A small image classifier, trained from scratch.
Model: 5.91M parameters, 32-pixel images, arch poolformer, norm layernorm, activation gelu, patch size [2, 2], depths [3, 6, 3], widths [96, 192, 384].
Training: muon at rate 0.0037, batches of 64, held-out accuracy 84%.
Data: trained on single printed letters, digits and signs in grey, bent and noisy, 395000 training examples.
Rows from block 2, named by matrix and row number. Rows with one number belong to one neuron. Each number is 200 + 30 x the weight over its row's rms, rounded and kept within 0 to 999. All counts start at 0. After the name is the row's rms in percent of the matrix's.
# fc1: MLP up (model.blocks.2.mlp.fc1.weight, 384x96), inputs 0-95
# fc2: MLP down (model.blocks.2.mlp.fc2.weight, 96x384, transposed), outputs 0-95
fc1.339,080,232,197,219,173,197,201,219,241,204,217,219,208,179,163,195,202,230,251,220,146,200,196,211,260,204,221,162,172,225,119,203,195,195,150,169,166,256,202,190,228,193,198,216,220,217,162,176,165,132,259,179,162,215,199,190,192,201,228,223,208,215,289,222,159,241,186,171,190,183,181,161,200,203,175,176,227,153,240,182,171,245,169,208,181,184,173,166,179,243,206,196,226,211,218,194,259
fc1.340,102,233,172,198,189,244,218,146,169,197,197,199,197,208,186,188,139,164,169,279,164,192,180,115,220,187,177,222,226,225,157,244,225,232,185,161,229,203,217,173,177,185,232,228,175,159,187,179,152,177,176,177,194,205,254,196,179,203,220,185,163,250,221,216,221,171,255,172,241,183,211,226,171,179,219,179,225,180,191,169,172,212,254,192,207,197,211,218,232,165,181,193,254,228,177,187,146
fc1.341,110,203,212,171,229,193,171,249,222,175,243,207,205,210,215,229,206,188,142,174,161,208,187,188,246,216,224,203,170,206,171,186,163,208,252,219,209,201,205,224,182,193,170,246,234,189,150,234,157,187,169,215,206,154,195,206,184,184,236,213,234,226,194,111,164,222,212,208,222,219,281,220,196,124,167,165,226,174,221,214,210,216,252,196,201,256,161,201,246,170,163,158,175,179,194,192,231
fc1.342,100,209,202,199,204,174,176,156,197,223,215,209,190,198,231,195,169,215,167,210,259,224,206,237,212,187,187,189,191,239,219,207,221,209,190,205,186,155,197,156,176,200,217,213,228,207,155,214,212,205,198,162,165,176,202,213,177,228,208,245,191,227,163,230,257,156,296,200,155,218,206,207,145,202,183,208,207,169,202,221,188,230,184,281,154,167,266,142,227,211,217,184,202,178,213,157,114
fc1.343,119,185,186,218,215,204,203,201,256,267,202,182,174,195,181,205,204,207,157,215,189,178,155,161,209,186,215,173,215,230,125,214,180,231,222,227,187,196,182,147,198,146,213,259,204,184,140,218,224,244,175,171,252,201,211,216,212,195,255,226,220,154,206,237,167,188,224,189,163,245,181,229,259,231,182,163,234,239,239,206,195,182,235,184,268,189,164,218,187,175,189,228,208,207,179,249,176
fc1.344,108,155,174,201,175,213,149,174,169,195,206,156,208,178,187,229,204,213,202,165,221,229,214,218,188,240,182,204,194,253,154,152,167,182,213,187,154,195,218,207,169,229,201,140,194,229,193,159,221,211,202,269,180,182,210,153,157,189,271,189,196,184,218,171,225,226,212,284,229,151,210,152,169,176,190,144,251,217,155,183,237,197,227,198,221,242,196,210,191,202,230,196,169,164,210,222,167
fc1.345,096,182,160,220,211,169,207,165,162,130,237,191,261,183,180,212,203,221,250,223,201,188,228,158,216,218,166,195,232,216,194,184,226,200,233,217,239,181,155,222,187,208,190,289,145,173,202,205,184,176,263,221,232,164,237,211,174,186,201,224,231,238,201,176,200,152,233,240,199,176,221,209,161,180,163,221,159,162,223,220,193,210,226,186,262,214,181,163,245,219,178,202,169,182,149,227,199
fc1.346,083,156,199,200,168,229,178,235,133,224,218,205,236,208,231,203,246,198,213,227,168,173,158,212,298,216,284,190,220,233,182,211,182,226,157,194,190,224,186,239,215,176,234,199,234,195,204,229,179,199,203,206,243,244,183,171,222,213,170,156,223,207,172,198,144,190,148,201,197,205,214,192,139,188,186,170,124,241,193,224,213,248,207,210,196,215,176,164,179,193,188,218,185,213,209,220,152
fc1.347,092,154,185,233,202,205,200,210,231,197,185,226,185,198,231,190,226,231,225,193,263,255,174,226,223,204,167,214,120,225,219,174,167,171,233,228,224,204,164,222,216,181,181,208,207,181,217,182,245,200,144,183,234,166,199,235,179,189,209,209,157,177,193,198,207,188,182,262,228,188,153,256,179,172,194,189,267,145,162,198,211,201,286,180,178,255,187,211,202,185,249,212,156,199,220,176,205
fc1.348,114,182,197,197,230,195,191,202,190,191,282,173,140,181,168,194,160,168,182,207,181,202,188,142,239,278,171,267,151,200,198,188,130,188,244,201,209,196,172,217,197,195,233,147,180,164,245,217,242,221,230,224,208,251,157,237,198,155,182,169,210,205,225,165,166,208,218,180,194,210,160,164,180,227,211,218,179,228,190,242,159,202,238,174,191,198,250,199,218,205,210,227,199,212,193,171,168
fc1.349,101,213,195,209,233,131,154,225,198,208,220,160,181,184,264,145,222,176,176,169,198,179,195,233,194,187,215,204,152,222,199,185,315,199,219,217,174,199,184,198,198,231,206,209,214,199,164,196,224,180,201,194,181,215,193,217,155,176,143,199,177,169,170,269,192,182,147,220,212,144,193,186,186,197,167,290,211,234,181,197,163,179,193,191,205,181,193,207,196,179,271,209,187,205,182,187,168
fc1.350,107,153,184,166,205,139,180,192,204,198,211,174,185,183,200,201,263,182,187,185,213,192,180,230,199,245,229,215,200,269,195,236,184,203,250,213,204,196,205,205,197,146,153,152,176,199,195,171,290,167,232,172,165,215,175,159,242,181,198,188,232,234,149,185,224,172,205,173,196,180,169,191,167,189,165,220,224,232,235,183,218,208,207,173,183,196,244,286,204,233,212,140,165,238,199,192,195
fc1.351,082,149,198,150,194,178,213,176,163,195,235,207,208,216,213,169,188,204,194,166,201,195,217,242,202,238,221,162,162,239,241,158,245,220,258,248,147,210,239,182,213,174,244,170,194,215,219,184,207,191,172,208,162,265,214,190,216,170,217,183,192,230,209,267,195,232,199,152,229,192,218,198,200,216,159,178,175,206,211,198,219,261,168,228,165,175,245,210,213,199,193,149,167,205,123,256,190
fc1.352,110,204,213,231,221,235,205,143,170,199,173,184,186,219,147,222,211,206,166,136,223,228,234,255,210,188,212,219,281,224,206,250,210,222,179,171,181,190,210,238,177,144,205,202,166,182,211,189,236,211,177,170,182,173,166,210,215,220,152,221,152,203,192,225,181,204,274,251,203,177,187,256,213,215,200,236,221,208,228,180,211,200,226,226,179,231,150,177,193,247,187,148,157,176,243,196,167
fc1.353,111,206,241,224,198,210,165,204,174,219,217,190,208,255,245,204,181,192,186,219,223,178,177,158,198,174,247,186,229,228,159,223,183,205,213,217,205,206,205,177,247,185,194,149,202,229,192,176,122,197,207,161,153,171,169,290,200,130,206,220,184,165,180,232,163,240,196,223,175,209,180,254,214,244,243,191,191,220,191,260,255,188,196,169,188,242,173,196,215,241,181,186,191,182,186,247,167
fc1.354,093,175,185,218,164,235,226,215,194,194,182,195,149,243,162,155,135,163,205,182,154,168,221,189,193,233,193,206,225,191,188,204,173,203,202,210,188,181,228,197,255,289,187,162,185,212,186,223,229,177,208,194,187,219,198,159,195,237,202,178,222,234,255,158,265,213,157,211,236,180,214,206,178,199,207,179,256,192,153,234,180,206,223,225,239,196,167,227,164,237,293,168,203,194,202,231,201
fc1.355,088,155,174,200,201,198,212,148,236,168,220,199,172,209,236,189,133,170,209,263,230,233,224,216,241,142,167,173,232,216,193,164,168,234,142,197,132,212,232,142,157,205,194,192,246,199,218,201,188,178,184,186,245,174,162,164,164,159,230,136,224,179,200,204,183,207,221,227,216,213,208,183,172,200,206,181,132,200,187,178,138,204,196,183,229,190,165,187,206,205,166,214,181,230,188,194,161
fc1.356,105,171,221,215,201,187,194,249,216,175,185,227,170,197,191,237,152,191,213,166,239,226,203,206,190,229,206,203,273,216,210,212,181,181,187,214,178,183,153,210,184,225,212,297,153,178,151,170,214,234,166,244,223,277,216,185,236,181,216,184,228,177,229,167,175,195,206,181,227,189,225,190,185,196,193,167,252,237,200,214,248,226,242,225,188,211,210,134,275,200,210,214,238,170,177,210,219
fc1.357,082,151,190,153,243,189,202,180,197,161,160,183,160,229,211,180,256,246,174,191,223,220,173,172,239,231,166,198,234,154,228,165,228,186,173,237,207,181,222,244,212,252,218,273,203,174,190,187,215,197,196,263,203,203,261,195,198,143,249,232,208,224,182,140,199,154,220,208,167,185,147,230,196,176,176,204,204,244,223,226,210,184,211,188,203,189,217,173,181,152,202,233,156,171,228,207,206
fc1.358,093,242,180,198,211,211,188,143,216,205,136,205,186,218,246,192,190,221,195,184,199,210,233,154,165,212,206,185,199,213,193,262,231,169,218,219,183,175,208,218,189,204,124,134,164,165,157,239,187,234,207,184,197,273,204,219,238,225,221,186,201,154,221,254,192,234,197,204,166,207,201,169,158,193,179,185,195,186,227,219,187,201,233,286,190,269,213,190,189,216,227,221,161,196,203,194,136
fc1.359,098,235,170,251,170,163,160,208,243,214,195,217,243,171,192,162,254,244,157,182,183,194,206,179,181,190,188,190,199,198,183,231,185,238,240,177,162,173,190,209,165,212,157,191,153,245,191,214,156,174,259,174,155,167,161,156,225,218,169,217,249,218,213,222,193,234,206,165,198,169,184,194,168,220,197,183,224,211,201,165,257,143,226,202,193,147,213,194,201,162,138,152,229,239,184,227,197
fc1.360,118,199,153,240,223,186,187,212,197,216,188,153,219,190,172,207,241,200,193,177,179,174,164,236,159,209,186,203,249,186,198,199,190,197,135,185,186,278,149,197,177,206,218,177,203,258,277,221,241,240,237,173,191,195,212,190,235,208,180,153,209,169,253,190,205,196,216,159,247,185,120,216,187,219,199,160,196,259,225,232,173,222,216,176,216,198,142,205,193,237,189,183,198,246,223,218,216
fc1.361,112,194,216,188,199,218,221,211,205,204,218,231,108,200,176,224,234,162,214,222,172,172,201,180,210,158,204,199,241,244,154,168,215,196,211,217,169,182,123,203,232,222,203,185,166,198,187,215,201,220,195,232,148,181,179,212,246,179,145,186,201,167,216,223,206,238,189,239,200,205,236,201,193,197,206,197,239,199,179,259,270,226,224,141,173,162,200,234,191,263,221,167,212,173,170,276,215
fc1.362,090,199,185,181,179,166,208,238,199,174,230,273,156,202,210,224,198,205,191,221,191,208,216,208,207,193,210,201,161,187,189,177,149,146,229,152,148,250,182,188,155,166,210,205,199,195,153,191,233,203,176,254,206,235,176,221,205,156,200,154,196,175,229,183,194,142,205,225,214,206,221,168,171,214,168,227,216,132,275,169,184,200,227,186,189,219,205,206,220,165,161,239,236,293,226,206,203
fc1.363,098,165,236,171,243,222,182,198,182,169,158,205,183,259,234,222,188,228,203,207,160,160,115,198,270,190,205,214,208,251,156,201,193,169,227,218,208,215,262,161,205,195,174,171,198,193,243,207,203,184,200,223,214,233,218,198,232,202,216,177,162,202,205,177,241,271,201,231,196,226,197,232,190,205,199,212,220,209,132,186,207,216,157,168,172,198,194,167,210,215,185,112,203,166,196,258,185
fc1.364,095,204,239,191,194,192,217,213,202,204,152,178,189,246,232,205,176,173,181,200,262,145,247,189,237,218,195,241,156,194,223,189,219,247,213,191,257,227,274,242,175,183,213,216,214,172,154,208,204,230,231,203,256,164,193,184,230,194,250,183,274,153,206,228,185,186,218,221,183,179,164,221,197,213,228,187,161,270,171,156,193,195,221,237,238,194,210,173,207,147,176,172,221,185,228,204,185
fc1.365,097,217,186,194,185,229,200,268,211,131,196,187,232,240,212,194,214,206,186,173,212,193,203,205,248,202,201,173,231,193,229,180,178,117,204,191,209,137,184,213,252,197,173,243,154,156,194,174,196,244,164,242,190,188,227,226,188,171,185,151,203,145,237,151,147,188,182,240,227,188,180,195,205,151,216,175,191,146,194,212,195,195,226,263,215,201,185,192,247,165,206,168,169,185,149,192,202
fc1.366,098,226,183,211,221,237,154,213,158,204,224,236,221,198,142,230,168,247,185,156,176,207,198,219,190,169,202,230,229,186,147,236,224,224,210,146,219,186,175,238,222,211,196,186,171,256,203,176,199,229,222,236,186,212,220,162,168,189,161,179,146,201,184,159,211,193,251,173,176,160,207,152,190,216,124,176,200,189,150,178,190,238,195,227,200,235,190,211,211,162,247,216,253,144,164,165,185
fc1.367,100,218,210,219,194,143,120,206,231,203,205,213,189,167,158,177,195,215,200,195,222,208,224,240,249,235,149,185,167,201,230,168,178,217,238,201,200,224,195,149,184,208,149,218,153,211,179,238,245,271,220,202,165,231,201,218,173,204,213,196,253,147,173,123,188,209,210,157,184,196,186,192,225,210,226,197,204,201,152,214,188,177,228,211,174,293,160,203,204,176,230,173,197,206,214,228,196
fc1.368,110,144,243,219,209,206,234,233,199,149,218,161,240,163,250,198,200,257,185,199,221,226,180,167,224,204,180,152,245,158,276,214,240,204,203,229,188,204,178,227,204,208,177,233,164,211,233,152,245,223,193,193,146,180,187,258,189,190,201,230,197,156,134,188,166,186,193,197,197,171,199,218,225,189,211,206,181,222,130,196,250,190,170,210,195,196,160,226,224,141,172,221,213,206,218,208,165
fc1.369,118,291,234,165,201,193,188,197,183,211,204,230,224,187,169,221,181,206,184,200,197,223,153,246,177,230,228,218,149,205,181,246,170,216,162,205,174,216,165,190,228,154,216,204,241,243,227,235,221,195,214,146,217,243,215,211,205,190,191,216,207,211,175,219,217,197,212,174,125,158,146,227,190,144,243,238,213,176,225,164,162,190,185,165,191,247,162,245,212,219,157,143,204,182,219,234,212
fc1.370,110,201,202,163,158,178,222,203,216,182,151,208,227,231,166,215,156,203,194,268,181,204,218,205,211,191,188,214,198,211,228,177,263,197,199,200,202,214,209,212,184,235,202,200,196,199,262,157,156,208,240,190,179,141,248,144,219,233,212,164,225,215,235,235,204,185,170,128,238,193,176,216,186,172,190,185,204,242,145,196,230,191,211,147,166,226,240,237,229,282,245,198,196,207,202,238,237
fc1.371,096,226,238,186,211,195,205,191,254,247,147,198,187,205,215,219,206,242,178,215,229,216,206,234,211,239,230,143,167,232,249,190,224,272,177,211,177,218,220,194,222,171,237,157,170,131,192,229,212,170,200,210,192,221,214,126,205,197,170,261,160,173,168,193,197,219,210,181,248,214,194,226,196,224,170,193,189,239,200,201,165,152,131,187,173,172,204,175,186,243,215,166,222,237,248,194,215
fc1.372,080,185,179,127,219,201,197,174,183,217,198,262,211,223,179,208,147,174,171,249,173,215,178,256,211,207,270,217,201,216,246,231,241,158,199,225,260,159,173,238,220,246,210,179,184,183,212,222,162,234,242,184,206,198,265,228,187,219,194,200,254,129,196,175,192,227,175,210,206,241,207,194,227,191,248,170,197,209,221,213,193,200,203,252,230,244,210,236,204,224,171,210,235,200,195,235,180
fc1.373,101,168,202,201,196,162,133,209,193,179,172,211,233,191,212,192,154,205,194,163,175,143,235,132,143,160,191,229,240,182,147,219,140,240,190,199,166,241,251,191,169,158,205,190,172,147,167,187,181,220,190,233,249,250,219,194,237,205,238,213,189,190,187,240,191,194,199,235,190,175,221,182,197,201,235,167,174,166,227,144,178,212,187,246,169,172,184,171,188,217,175,157,215,199,174,228,185
fc2.339,080,197,186,203,150,229,208,199,203,226,182,177,273,183,182,164,192,165,251,214,176,207,179,239,191,166,184,209,204,199,213,177,240,210,214,224,170,222,234,191,174,217,172,196,164,204,185,158,168,246,209,192,210,224,204,180,179,181,207,238,160,237,202,170,139,216,240,239,130,215,156,252,178,171,239,136,208,133,225,168,161,190,181,234,197,210,234,199,223,226,195,199,269,156,157,207,205
fc2.340,115,199,138,181,236,217,146,218,184,166,209,220,227,234,142,174,186,149,194,137,176,193,198,191,180,204,200,187,188,176,236,237,204,220,186,189,149,183,230,172,176,236,212,233,181,212,199,194,143,187,193,147,161,160,163,144,239,163,197,139,227,209,143,226,203,207,223,247,163,238,231,230,213,176,167,225,190,224,177,157,213,201,239,204,203,212,213,221,188,190,189,207,261,245,205,199,247
fc2.341,103,184,223,199,252,153,185,212,177,190,181,180,170,213,215,148,221,191,208,136,243,226,206,227,258,167,219,160,221,174,206,183,126,189,197,187,195,173,236,203,204,211,196,251,162,186,193,189,198,205,172,226,212,194,194,137,210,224,193,210,233,248,211,172,146,189,191,175,234,223,196,212,220,188,290,231,220,150,197,153,195,153,179,254,174,236,197,201,199,147,190,199,233,203,202,236,148
fc2.342,113,183,215,173,211,138,277,192,188,160,242,188,265,221,195,219,168,138,234,202,260,222,180,195,221,238,233,197,194,181,216,258,187,257,229,195,175,201,164,219,118,143,215,198,214,180,196,180,197,192,217,161,176,210,250,184,233,216,191,187,234,209,223,219,160,150,208,203,231,235,209,250,174,195,198,201,199,254,212,219,219,207,182,215,195,200,161,171,214,216,187,225,175,149,199,205,169
fc2.343,116,140,198,208,198,225,190,218,241,224,151,207,186,192,174,148,205,215,184,242,171,177,224,193,173,224,200,295,187,194,219,213,207,145,225,209,170,191,247,218,232,183,165,210,181,210,155,226,214,196,184,186,216,204,277,215,211,209,162,191,221,189,181,98,266,211,153,216,189,218,212,199,161,225,246,207,224,205,219,183,166,186,174,163,241,205,186,175,203,209,211,217,180,137,167,206,184
fc2.344,109,197,288,202,219,220,186,210,136,233,211,179,208,175,228,201,214,234,219,194,255,218,215,256,177,210,204,180,188,203,134,231,217,202,175,219,250,215,196,199,223,237,196,224,181,204,154,189,158,212,206,215,138,197,180,200,131,158,218,201,261,250,241,178,223,233,187,192,219,203,238,212,161,152,186,226,166,169,148,192,215,204,152,141,180,222,189,180,202,213,170,197,244,213,213,219,215
fc2.345,100,152,177,225,181,175,117,198,197,178,193,227,215,209,221,210,236,175,175,193,197,186,168,207,252,204,228,234,197,201,266,219,194,178,196,173,214,199,257,156,252,183,236,206,208,189,197,259,165,249,178,241,167,182,264,199,221,217,196,165,188,209,203,210,188,171,175,273,204,181,210,251,212,232,190,225,213,162,260,198,170,250,217,185,187,230,143,190,150,187,157,203,209,206,195,204,233
fc2.346,078,182,225,216,191,153,151,185,235,187,218,276,240,198,197,242,175,220,236,230,223,229,214,198,196,291,179,204,178,177,191,165,209,194,228,160,193,152,198,218,193,178,253,208,222,191,211,218,231,168,174,236,201,175,249,169,120,170,192,236,186,190,213,209,169,213,216,183,243,174,187,190,216,248,172,196,169,197,240,141,191,160,166,194,180,220,219,212,189,185,250,260,198,189,183,167,229
fc2.347,102,178,257,211,230,239,169,198,153,248,194,212,168,140,212,194,223,250,165,203,197,179,210,162,199,190,200,221,227,206,217,184,219,216,237,210,209,190,170,189,249,177,191,217,225,198,234,203,145,191,209,225,251,161,237,218,163,209,251,177,207,199,234,125,204,195,188,110,232,240,209,247,192,143,165,160,234,195,248,187,168,214,165,244,211,187,206,195,206,220,203,206,231,238,241,196,191
fc2.348,106,200,182,227,247,224,181,223,250,217,145,165,202,156,250,202,214,225,198,150,218,237,119,205,188,216,203,211,200,185,221,204,155,260,215,204,180,173,164,147,204,166,233,238,206,237,253,175,207,152,197,169,232,217,222,203,178,209,194,168,236,194,174,212,210,203,173,161,165,179,177,221,164,232,204,232,195,142,216,249,236,203,213,210,179,201,225,192,183,150,246,178,218,208,162,249,247
fc2.349,096,228,206,158,194,204,223,187,169,254,183,218,198,235,221,209,205,238,161,153,180,190,191,244,190,254,259,184,256,213,172,220,192,209,217,146,211,168,173,160,204,189,180,153,288,196,222,178,167,146,206,212,187,197,201,254,233,204,190,175,185,192,233,217,219,217,149,233,181,156,201,278,157,153,228,189,222,214,200,236,192,241,223,206,190,167,165,223,181,216,198,219,219,207,217,172,163
fc2.350,096,214,181,198,225,172,181,236,168,180,201,232,177,176,231,190,223,213,220,194,225,189,196,223,196,204,233,125,268,253,205,188,207,208,192,239,191,192,192,178,151,206,266,184,162,186,258,175,187,194,209,217,221,212,233,217,249,162,230,185,236,208,196,217,205,192,178,235,151,203,171,155,236,243,231,164,226,201,140,264,175,254,165,165,174,200,154,197,143,214,173,226,209,176,199,211,158
fc2.351,089,205,159,176,206,197,175,255,206,149,219,200,228,149,193,206,203,188,246,192,203,210,181,194,240,152,212,172,220,171,241,141,254,203,169,221,193,232,220,164,150,204,234,185,194,180,222,203,184,201,165,147,180,220,168,226,190,146,222,153,192,170,239,241,179,180,150,236,138,179,185,173,197,193,208,212,187,175,209,197,282,203,205,168,186,206,232,194,182,165,258,160,259,198,215,167,210
fc2.352,111,212,201,212,198,226,239,154,234,187,190,225,142,223,219,207,178,251,162,204,201,164,154,208,166,263,140,184,200,159,183,213,210,176,187,218,171,213,148,206,202,202,188,227,227,161,192,159,152,179,231,196,224,208,202,254,187,203,241,176,213,233,134,153,177,180,212,188,179,243,183,131,201,205,221,191,190,167,180,235,202,225,243,212,146,239,161,198,248,232,145,212,192,209,205,158,195
fc2.353,098,142,232,237,198,180,263,184,157,182,209,182,173,210,215,187,200,191,190,220,252,212,189,194,207,232,133,216,203,219,245,181,223,213,195,160,155,208,213,191,244,222,188,170,194,179,123,200,214,218,195,155,232,239,271,206,206,211,190,147,182,185,180,217,213,199,196,141,143,208,225,212,166,161,239,193,210,219,199,186,256,175,155,203,211,216,185,208,178,224,243,162,284,201,211,209,186
fc2.354,099,200,245,189,171,222,197,186,202,204,158,167,203,172,208,186,169,248,205,224,183,195,223,210,262,142,203,223,244,152,153,209,216,243,217,230,205,208,195,163,216,186,218,158,160,206,200,245,118,240,184,172,198,203,141,179,182,198,198,212,218,211,248,187,238,245,225,201,237,222,152,226,192,204,174,174,152,257,240,181,160,228,176,229,200,240,199,183,166,143,239,196,225,222,171,179,194
fc2.355,082,157,228,188,180,239,188,159,255,204,210,204,173,153,195,188,197,210,179,283,166,180,178,194,203,221,223,221,217,163,152,214,169,164,182,177,224,213,149,169,141,180,169,195,224,216,240,177,204,221,180,193,210,196,238,257,149,187,154,213,202,217,207,265,205,214,234,237,250,252,264,183,201,246,238,215,182,204,175,190,158,179,175,183,232,191,220,175,218,177,190,224,213,182,173,197,255
fc2.356,117,187,194,184,190,175,259,198,125,216,244,196,199,192,213,190,195,166,205,124,168,171,189,217,211,163,238,168,172,226,201,229,230,234,218,188,190,195,202,187,208,182,203,214,196,187,162,229,166,226,230,188,155,126,266,218,199,192,150,186,201,214,192,215,196,206,191,244,190,151,243,228,200,197,269,181,170,174,222,209,177,232,219,145,209,185,205,229,227,173,213,208,208,198,186,113,138
fc2.357,088,163,245,192,230,209,205,191,246,173,195,148,215,236,165,238,237,250,159,151,203,216,203,216,176,191,212,217,162,182,183,252,253,190,217,190,139,210,240,219,143,199,197,198,148,192,225,230,241,176,168,183,192,202,221,182,192,202,234,233,253,236,189,217,204,225,213,233,218,165,228,180,152,225,212,175,187,215,211,165,157,157,258,178,165,270,191,187,163,170,205,198,198,174,165,238,188
fc2.358,090,234,213,249,220,212,257,262,221,170,171,203,210,183,203,207,210,137,208,218,186,241,212,211,235,235,189,181,205,216,184,205,199,203,175,189,111,190,189,245,198,213,186,216,184,199,255,193,199,220,191,253,226,223,232,245,223,192,251,161,220,205,181,265,192,237,205,190,176,148,199,202,201,194,156,229,207,212,260,163,205,230,220,207,167,185,229,209,212,255,175,231,205,201,128,138,194
fc2.359,097,176,192,182,258,146,178,191,173,271,236,226,192,136,206,233,158,169,230,196,185,208,160,226,179,253,148,183,228,179,245,217,221,180,224,223,202,222,204,219,176,250,229,216,167,207,212,196,217,204,200,243,228,220,233,282,188,143,202,182,205,182,172,163,183,211,205,203,181,233,220,251,182,161,201,176,191,189,219,206,177,203,214,165,212,157,185,174,200,219,231,160,189,151,161,263,182
fc2.360,124,167,257,210,157,256,202,172,235,183,200,218,170,237,241,198,148,210,243,227,221,188,193,187,172,204,183,177,203,251,193,177,231,222,160,222,166,230,203,191,184,222,219,240,163,217,206,178,267,166,187,217,255,222,173,196,166,237,236,214,179,259,219,157,163,200,217,185,264,195,170,201,239,173,216,166,177,204,197,215,143,214,170,191,258,185,255,167,214,230,217,241,232,211,181,204,184
fc2.361,107,196,191,150,219,187,194,218,148,160,196,180,236,168,236,199,195,190,226,200,179,235,257,204,251,119,211,199,240,196,222,204,217,155,195,184,199,251,195,214,238,230,174,229,209,163,186,197,242,236,192,152,225,212,173,185,263,250,183,165,150,197,142,219,257,186,199,183,216,199,210,180,229,132,189,150,181,187,171,225,185,217,232,192,180,227,213,175,170,228,214,158,224,228,212,244,197
fc2.362,090,250,215,186,230,111,175,228,220,208,199,199,200,211,229,250,149,194,194,195,217,195,159,213,217,204,212,163,249,166,204,169,154,174,145,144,230,172,198,168,214,183,173,150,178,192,234,165,204,250,178,207,158,193,186,216,239,215,202,194,214,176,177,276,197,177,169,167,199,175,173,178,186,184,203,189,239,189,211,172,144,146,200,218,200,218,220,222,214,191,184,227,207,131,197,226,258
fc2.363,088,186,163,229,189,189,186,234,183,175,186,227,207,223,221,223,253,224,182,181,262,252,188,183,211,204,185,251,219,163,199,188,237,207,216,230,174,242,158,252,220,194,216,216,230,198,162,165,178,231,252,200,166,205,145,196,188,225,169,206,225,226,150,165,247,187,193,252,214,229,195,178,169,218,169,195,208,171,185,162,256,235,192,210,203,214,279,201,136,206,162,131,218,195,208,217,175
fc2.364,100,228,213,231,208,143,221,253,216,228,195,197,203,202,188,218,249,154,173,249,205,204,254,181,218,204,228,241,258,257,291,170,217,191,181,196,197,196,228,207,178,222,189,217,178,234,222,192,204,231,178,237,168,160,220,249,227,196,182,158,189,190,204,204,237,207,232,200,192,178,200,217,159,223,177,123,169,258,239,131,223,207,228,166,181,202,219,200,216,239,183,200,225,187,224,169,185
fc2.365,103,186,193,231,232,168,230,176,186,216,203,197,228,227,164,231,249,262,217,227,211,236,156,234,215,149,249,168,131,209,155,201,222,234,194,188,173,206,171,179,181,170,237,157,197,211,218,238,153,233,161,208,157,189,163,210,189,156,177,189,231,238,247,207,195,201,179,219,185,145,227,223,157,205,226,178,187,199,176,254,236,208,238,170,189,265,199,182,180,216,150,237,182,211,173,214,175
fc2.366,105,183,258,201,260,169,167,161,184,163,149,190,221,214,241,214,169,200,190,211,225,168,224,167,205,215,159,163,179,253,169,211,195,203,249,151,187,209,232,189,224,253,148,150,184,173,151,183,216,193,211,194,191,214,238,302,203,178,194,224,252,220,206,164,194,207,179,205,229,196,212,228,143,172,182,173,188,173,208,199,209,167,128,176,232,180,221,207,230,182,187,216,204,230,185,208,202
fc2.367,103,163,150,216,188,187,177,181,160,208,198,201,198,165,220,187,116,176,184,150,213,215,164,221,224,148,208,164,156,186,240,247,225,190,241,163,181,189,218,222,134,239,232,210,197,211,199,212,196,211,205,215,150,154,216,241,201,164,242,123,214,192,211,159,147,184,201,209,206,195,215,198,132,209,194,179,169,230,186,178,214,190,211,201,180,231,183,208,268,201,265,161,201,222,188,186,187
fc2.368,106,216,192,235,199,219,179,178,138,202,164,204,194,216,245,191,198,243,208,209,217,244,237,237,213,182,192,202,193,161,258,232,221,248,181,164,150,177,217,189,175,145,189,271,219,251,197,246,173,192,237,220,178,154,246,199,206,210,189,187,276,205,200,184,193,239,178,232,190,210,231,193,164,225,257,159,175,208,227,190,206,189,192,224,229,203,156,133,200,220,208,230,196,138,228,206,178
fc2.369,114,213,233,159,167,159,159,140,247,179,245,202,219,193,159,217,193,192,202,212,149,172,227,279,198,253,161,223,215,206,251,183,249,193,161,171,163,189,221,214,182,232,230,198,245,207,197,203,163,177,223,172,214,188,167,247,193,243,173,227,179,224,208,198,223,166,207,184,188,219,153,163,223,204,187,194,161,205,187,155,232,238,214,175,149,221,188,229,207,243,197,255,237,206,250,218,185
fc2.370,118,209,155,175,205,187,226,215,147,161,188,184,255,176,157,199,141,194,186,169,218,178,179,197,203,156,184,215,227,206,236,180,211,154,177,224,264,248,220,158,232,173,167,196,271,193,162,224,200,233,228,189,190,189,209,172,211,238,242,234,196,177,146,251,256,191,248,218,201,177,245,213,173,266,206,162,220,218,214,210,153,230,221,223,192,249,197,199,177,193,197,186,197,189,168,169,215
fc2.371,089,200,216,225,237,156,185,238,177,160,135,179,137,244,201,202,215,175,196,223,197,199,217,227,243,220,246,261,203,217,223,231,207,210,144,151,158,221,197,181,194,168,190,202,276,164,173,228,241,200,196,244,198,198,183,168,268,197,230,199,231,161,224,211,153,197,218,208,224,205,208,175,271,217,253,212,188,224,190,179,173,219,186,222,194,238,178,199,154,199,222,168,162,219,229,204,225
fc2.372,081,212,172,212,153,181,230,208,168,166,267,192,222,205,161,216,180,178,241,144,212,210,160,223,254,196,189,229,247,228,188,238,172,219,173,137,266,195,228,211,232,204,260,260,231,214,249,197,202,233,170,195,178,210,220,226,160,230,171,218,226,185,184,187,190,205,201,179,184,204,207,174,166,212,179,175,197,160,208,152,179,259,216,227,230,188,241,163,217,216,210,142,180,194,189,253,184
fc2.373,104,223,227,219,224,236,171,243,193,222,200,159,137,154,170,170,200,162,193,132,178,160,194,206,226,210,228,232,195,222,175,180,201,206,194,205,202,239,235,192,208,216,161,221,174,166,210,189,235,186,154,190,177,257,226,240,183,188,199,188,155,178,148,231,248,211,177,207,210,256,136,197,143,219,177,153,173,191,201,182,214,216,236,209,232,182,270,194,207,234,224,178,146,182,160,231,209